Weights of a small multi-label image tagger: 97500 training examples.
Rows from block 6 of a small multi-label image tagger, named by matrix and row number. Rows with one number belong to one neuron. Each number is 200 + 30 x the weight over its row's rms, rounded and kept within 0 to 999. All counts start at 0.
After each neuron's rows are labels from the 100 images, of 14848, where the neuron reaches its highest value: "strongest on" is what is common among them. Only what is clearly more common there than usual is listed. The data: rendered scenes of toy objects such as cars, trees, mugs and chairs.
# fc1: MLP up (model.blocks.6.mlp.fc1.weight, 960x160), inputs 0-79
# fc2: MLP down (model.blocks.6.mlp.fc2.weight, 160x960, transposed), outputs 0-79

fc1.528,226,231,214,148,186,232,237,126,213,166,212,195,192,203,225,189,220,233,142,189,174,184,247,251,204,262,232,163,174,168,186,171,182,151,233,213,215,205,204,227,193,216,185,216,171,214,211,188,216,229,180,189,171,169,192,198,270,233,170,187,172,204,208,169,224,155,216,191,181,198,143,183,242,168,180,139,188,202,174,237
fc2.528,173,218,190,236,188,207,201,246,175,196,245,210,237,228,168,205,232,212,224,198,246,229,169,201,178,158,188,197,243,236,193,244,198,200,200,167,235,203,180,149,214,230,167,168,221,196,166,209,220,132,181,206,217,174,196,214,231,203,195,219,213,237,158,235,190,148,217,256,242,167,200,246,254,161,262,188,217,196,195,168
strongest on: red object

fc1.54,213,198,176,188,230,223,192,173,176,244,211,274,163,160,160,237,232,207,205,173,175,202,185,195,223,211,205,205,261,207,195,230,157,147,159,240,155,148,209,174,180,163,196,214,196,288,270,231,192,240,219,213,148,243,185,227,184,195,193,277,222,216,180,186,193,214,217,160,185,200,192,255,244,179,234,220,164,203,223,187
fc2.54,210,183,210,193,223,179,184,188,209,150,243,168,160,251,201,235,171,169,215,187,187,231,223,138,162,210,239,168,207,187,162,178,160,201,266,146,231,178,244,198,229,207,191,203,177,225,179,183,187,204,190,149,163,189,219,147,231,212,210,246,167,193,184,220,174,260,181,181,199,217,160,120,214,248,182,190,211,239,221,223
strongest on: robot

fc1.671,172,210,223,221,227,134,223,208,222,220,217,158,216,191,220,236,209,249,228,170,250,180,211,199,180,180,211,187,202,172,244,210,176,184,216,165,206,172,220,141,199,200,194,222,179,208,212,210,206,247,229,224,209,211,200,202,212,204,199,234,222,275,182,199,205,200,198,221,193,214,262,229,179,211,190,157,198,235,229,162
fc2.671,199,171,192,220,157,186,199,202,256,200,196,237,239,200,154,209,189,175,198,277,280,251,178,180,216,231,190,204,202,205,152,201,168,257,227,226,194,168,139,206,175,214,156,221,197,255,194,207,241,198,229,157,215,222,198,171,194,195,272,252,164,219,228,193,184,181,189,227,227,202,198,177,207,226,124,195,182,168,173,244
strongest on: blue object; rocket; its colour: blue

fc1.164,173,199,183,140,251,203,236,188,238,167,223,193,201,221,173,206,224,176,227,189,197,207,224,209,174,192,268,216,198,241,205,206,211,177,185,143,179,211,246,211,175,184,214,144,192,173,127,177,173,197,211,229,183,181,222,214,201,182,184,194,169,215,179,181,158,157,213,174,220,159,148,258,192,179,208,186,187,203,211,228
fc2.164,149,230,214,238,95,224,169,193,189,185,225,201,204,179,190,142,216,197,167,178,195,208,214,186,236,212,204,163,227,162,163,258,181,206,222,218,244,211,203,129,225,216,201,206,225,199,201,195,202,212,183,228,186,186,226,258,211,193,200,235,240,160,252,227,174,197,221,240,222,195,146,158,183,152,208,214,219,165,179,204
strongest on: blue object

fc1.667,159,205,189,198,177,187,206,218,198,225,183,190,177,188,234,211,203,205,196,213,224,159,198,248,233,205,177,167,198,150,151,169,240,231,135,194,211,220,128,213,181,232,216,204,201,173,165,228,175,159,138,184,192,219,191,178,194,207,180,189,232,199,173,188,216,188,229,237,157,215,178,184,210,193,140,161,225,182,193,187
fc2.667,206,202,188,197,197,219,199,179,201,159,215,161,136,211,168,204,166,162,187,171,224,189,273,233,234,202,151,227,222,235,202,203,168,155,202,193,189,199,211,189,183,190,184,193,183,183,173,146,200,143,204,161,222,179,177,144,236,205,175,152,171,186,180,186,101,206,223,224,229,204,145,247,221,196,225,188,178,190,255,190
strongest on: light from the left; count: one

fc1.491,203,258,217,207,237,200,215,200,184,304,263,248,207,231,159,149,209,177,212,223,173,171,207,196,208,182,142,160,225,238,268,144,199,250,175,202,215,166,234,144,171,200,210,185,220,204,215,210,184,212,141,187,207,216,190,177,248,234,255,249,186,181,199,170,172,216,194,204,189,176,197,157,219,184,163,195,156,188,222,245
fc2.491,206,235,173,202,193,245,170,203,192,185,209,189,171,210,183,192,225,165,275,136,148,191,233,146,183,213,224,175,178,215,228,204,219,206,200,218,220,131,129,170,191,150,232,206,207,208,190,207,240,188,211,237,165,167,220,227,242,202,208,166,171,205,215,199,162,218,188,163,209,177,200,166,180,170,183,204,198,232,232,208
strongest on: robot; largest object: robot

fc1.435,221,207,191,203,148,263,254,176,209,159,235,186,197,163,169,199,155,225,247,218,204,214,150,209,164,168,183,206,200,199,214,178,198,218,205,206,198,240,154,216,213,179,157,213,179,207,225,221,235,203,223,188,193,154,204,196,181,197,237,202,204,221,220,271,164,214,171,183,239,212,179,204,225,246,194,186,185,176,225,219
fc2.435,189,193,218,178,195,187,186,217,179,223,184,118,211,240,206,197,229,230,203,158,239,188,212,171,228,201,213,264,211,237,148,195,218,189,161,155,194,200,183,152,238,246,166,178,202,165,144,199,184,198,238,214,221,165,232,164,202,218,201,212,231,192,201,226,240,241,224,220,224,194,228,165,166,194,246,174,154,229,195,217
strongest on: blue object; its colour: blue

fc1.682,155,171,220,229,234,193,182,180,188,187,207,246,264,122,240,229,198,167,177,227,216,208,197,202,220,162,189,130,174,211,224,181,177,224,211,216,240,214,252,221,170,239,244,184,217,170,210,164,247,205,200,208,197,227,222,173,216,200,156,246,191,185,174,173,197,200,201,253,214,196,193,154,205,172,193,193,200,231,220,152
fc2.682,187,171,207,154,222,178,226,227,201,258,196,196,142,211,176,208,197,216,198,195,199,222,234,222,214,239,196,174,269,176,174,216,227,191,218,215,197,173,168,206,260,209,167,189,160,208,169,214,184,224,199,254,150,150,213,232,200,235,233,191,218,202,222,183,185,148,203,160,178,185,170,204,164,189,94,202,162,204,182,165
strongest on: light from the left

fc1.380,204,220,221,231,230,170,188,219,145,191,202,183,244,166,196,184,170,142,196,177,212,234,144,227,247,182,210,213,244,250,133,189,225,217,223,211,236,144,230,219,215,159,173,212,155,205,274,224,193,218,159,162,219,194,212,189,191,234,209,184,166,243,168,198,185,156,216,174,205,210,207,205,204,189,174,188,195,217,292,197
fc2.380,187,219,270,199,184,246,219,161,204,180,210,211,133,214,239,227,169,229,213,184,237,258,226,154,276,188,118,239,164,186,182,240,201,194,219,224,174,189,225,224,166,214,203,185,194,218,165,227,155,237,238,185,207,225,220,175,144,186,177,190,183,216,232,135,200,206,212,137,177,222,216,203,238,265,199,208,187,157,161,206
strongest on: rocket

fc1.561,239,206,207,230,190,219,181,235,192,166,260,208,224,257,178,218,165,201,224,186,221,215,248,222,182,246,196,189,229,227,198,138,233,196,250,165,201,198,241,220,208,245,224,261,182,210,210,196,169,207,208,137,222,252,219,166,215,230,252,186,163,179,195,224,227,226,233,262,231,199,232,211,224,230,198,195,181,156,234,244
fc2.561,167,171,244,184,210,132,222,218,231,237,206,182,206,192,204,231,220,158,163,258,202,234,217,181,215,204,192,254,241,225,178,185,230,210,196,193,175,193,226,174,189,208,160,191,182,187,203,228,147,192,192,183,190,242,184,163,230,198,236,241,181,188,142,191,203,155,275,203,178,180,203,196,195,206,239,209,207,222,213,212
strongest on: rocket

fc1.303,210,168,195,198,204,203,130,204,157,237,216,181,190,184,189,242,186,205,165,185,149,179,201,193,196,247,240,218,252,157,207,268,168,174,210,227,175,185,206,194,184,129,136,209,181,187,210,219,167,187,235,233,231,219,215,220,185,158,254,167,200,272,173,198,172,182,162,214,170,221,178,168,183,179,219,231,206,214,198,160
fc2.303,198,199,246,179,188,192,240,246,256,193,167,254,203,212,211,167,203,201,233,220,261,224,235,194,250,189,152,179,169,209,168,262,164,231,213,197,197,174,185,227,158,204,236,247,275,192,219,222,196,261,147,167,188,224,167,225,200,236,234,231,216,194,243,161,115,183,183,234,183,197,239,207,203,162,162,219,187,187,172,216
strongest on: rocket

fc1.9,163,220,250,163,201,221,190,193,189,250,261,189,201,242,197,180,191,233,201,152,159,157,236,189,194,189,148,195,238,220,216,231,162,237,210,200,240,179,208,172,185,188,249,206,204,221,189,202,250,209,238,188,219,187,178,227,208,226,205,229,207,188,142,200,176,208,218,149,215,210,162,169,209,193,208,200,165,175,246,187
fc2.9,168,232,209,172,205,185,130,165,156,174,260,201,199,249,144,216,241,157,200,175,199,177,248,206,186,197,232,192,225,220,240,238,196,230,226,199,219,147,176,139,229,233,232,170,182,168,170,177,230,176,265,216,219,174,156,180,219,208,206,208,146,185,191,199,205,229,185,203,256,161,203,207,237,175,222,99,202,205,183,193
strongest on: robot; duck

fc1.255,181,197,244,164,203,149,147,223,147,177,242,225,203,246,292,218,180,202,193,173,263,201,214,204,222,222,152,197,161,235,206,199,192,193,241,238,140,242,247,208,205,181,199,205,259,210,170,234,193,253,213,186,203,191,261,221,244,208,242,189,177,184,163,187,174,206,222,225,195,200,223,225,289,198,212,166,241,186,198,194
fc2.255,142,250,175,166,164,200,224,188,214,200,190,198,242,186,238,195,242,218,169,235,198,134,202,176,163,177,200,221,207,136,210,251,207,183,239,213,200,145,196,183,226,200,183,131,180,186,185,195,185,210,171,212,124,166,212,194,227,214,207,224,189,205,144,204,199,181,221,220,183,200,206,229,195,207,205,189,238,186,252,223
strongest on: red object; orange object; its colour: red; tree

fc1.216,247,191,182,199,198,188,174,197,234,209,164,188,168,253,209,171,155,215,209,209,289,172,250,222,222,238,160,220,274,231,242,196,248,196,225,156,222,218,219,237,186,250,239,200,220,170,176,232,206,198,212,209,223,225,203,265,215,178,179,227,157,231,136,204,223,190,235,193,244,169,218,233,228,226,219,168,143,236,242,189
fc2.216,198,208,294,197,179,164,189,246,174,220,223,172,179,176,210,260,207,235,204,160,178,201,161,208,261,187,192,170,179,178,162,209,202,199,209,214,147,188,159,201,251,184,226,202,198,167,249,253,191,213,297,183,246,197,202,207,196,260,210,164,203,209,219,169,198,209,245,173,208,226,212,231,247,243,200,185,244,208,207,254
strongest on: red object; its colour: red

fc1.336,245,188,212,154,201,156,246,217,190,213,201,232,209,284,220,238,157,244,154,180,178,253,227,195,216,177,195,168,208,224,238,176,194,207,195,198,180,226,182,160,191,184,201,214,211,196,192,213,246,156,154,176,206,185,266,255,206,193,235,160,252,180,192,176,196,218,215,229,178,247,155,178,195,204,205,226,222,268,196,200
fc2.336,201,161,212,217,210,241,212,214,202,149,222,202,244,94,214,171,249,191,235,203,186,175,188,158,164,162,202,237,211,190,211,218,263,194,235,192,186,226,180,161,189,222,190,187,197,235,243,240,159,180,191,200,170,219,177,216,181,202,194,204,195,208,193,129,174,214,208,186,158,230,206,151,215,188,202,253,214,216,216,155
strongest on: blue object

fc1.314,197,204,192,206,179,186,201,221,157,243,185,125,241,161,169,211,181,177,125,248,229,207,253,219,134,228,167,232,241,213,218,241,160,216,197,229,177,220,238,187,210,237,218,240,200,184,227,189,197,187,172,177,184,233,219,237,187,174,193,178,195,204,238,192,208,197,206,176,250,202,222,228,210,173,168,181,161,201,218,208
fc2.314,195,158,167,193,220,157,179,237,194,187,194,248,160,173,199,149,201,204,207,210,247,209,180,173,175,171,206,233,191,263,170,242,184,262,247,196,251,239,198,131,177,207,233,178,171,184,218,174,261,196,234,204,203,197,210,232,125,215,169,203,162,225,192,227,177,251,144,207,159,236,183,233,198,215,201,176,277,201,216,174
strongest on: umbrella

fc1.206,243,204,226,186,188,169,238,194,220,196,139,182,227,180,229,188,253,220,159,213,165,218,233,192,168,168,207,233,214,219,237,169,266,208,199,220,170,244,216,187,234,184,205,208,179,205,246,186,229,143,201,185,250,209,207,186,213,183,193,175,185,226,135,230,231,221,183,241,197,195,165,157,196,157,240,231,223,191,215,192
fc2.206,183,200,225,202,180,183,164,220,198,200,216,234,213,199,258,179,146,188,250,222,162,180,238,141,220,147,178,194,171,190,204,223,213,235,142,228,186,170,211,226,192,228,198,243,228,184,172,241,178,214,120,192,172,160,216,132,203,215,235,258,221,191,172,192,170,227,222,200,195,227,148,238,194,207,270,188,285,208,192,205
strongest on: rocket; candle; largest object: rocket

fc1.750,177,205,233,216,201,160,173,182,201,177,201,258,245,189,191,237,185,214,212,204,155,189,120,222,209,173,148,224,161,201,211,163,192,225,187,231,186,196,220,176,252,217,184,216,218,186,165,169,206,187,245,163,175,126,262,219,231,181,222,189,184,186,206,210,207,187,223,183,192,164,251,154,224,226,150,221,150,216,233,131
fc2.750,208,225,169,247,210,193,249,188,181,248,243,201,160,245,268,188,192,175,228,141,198,183,235,203,221,132,180,217,247,174,196,218,201,142,193,242,246,197,219,196,165,182,205,202,277,192,169,208,155,209,228,261,203,219,193,207,207,211,199,187,167,182,171,229,229,246,182,214,185,197,188,163,248,189,245,245,190,167,210,195
strongest on: blue object; its colour: blue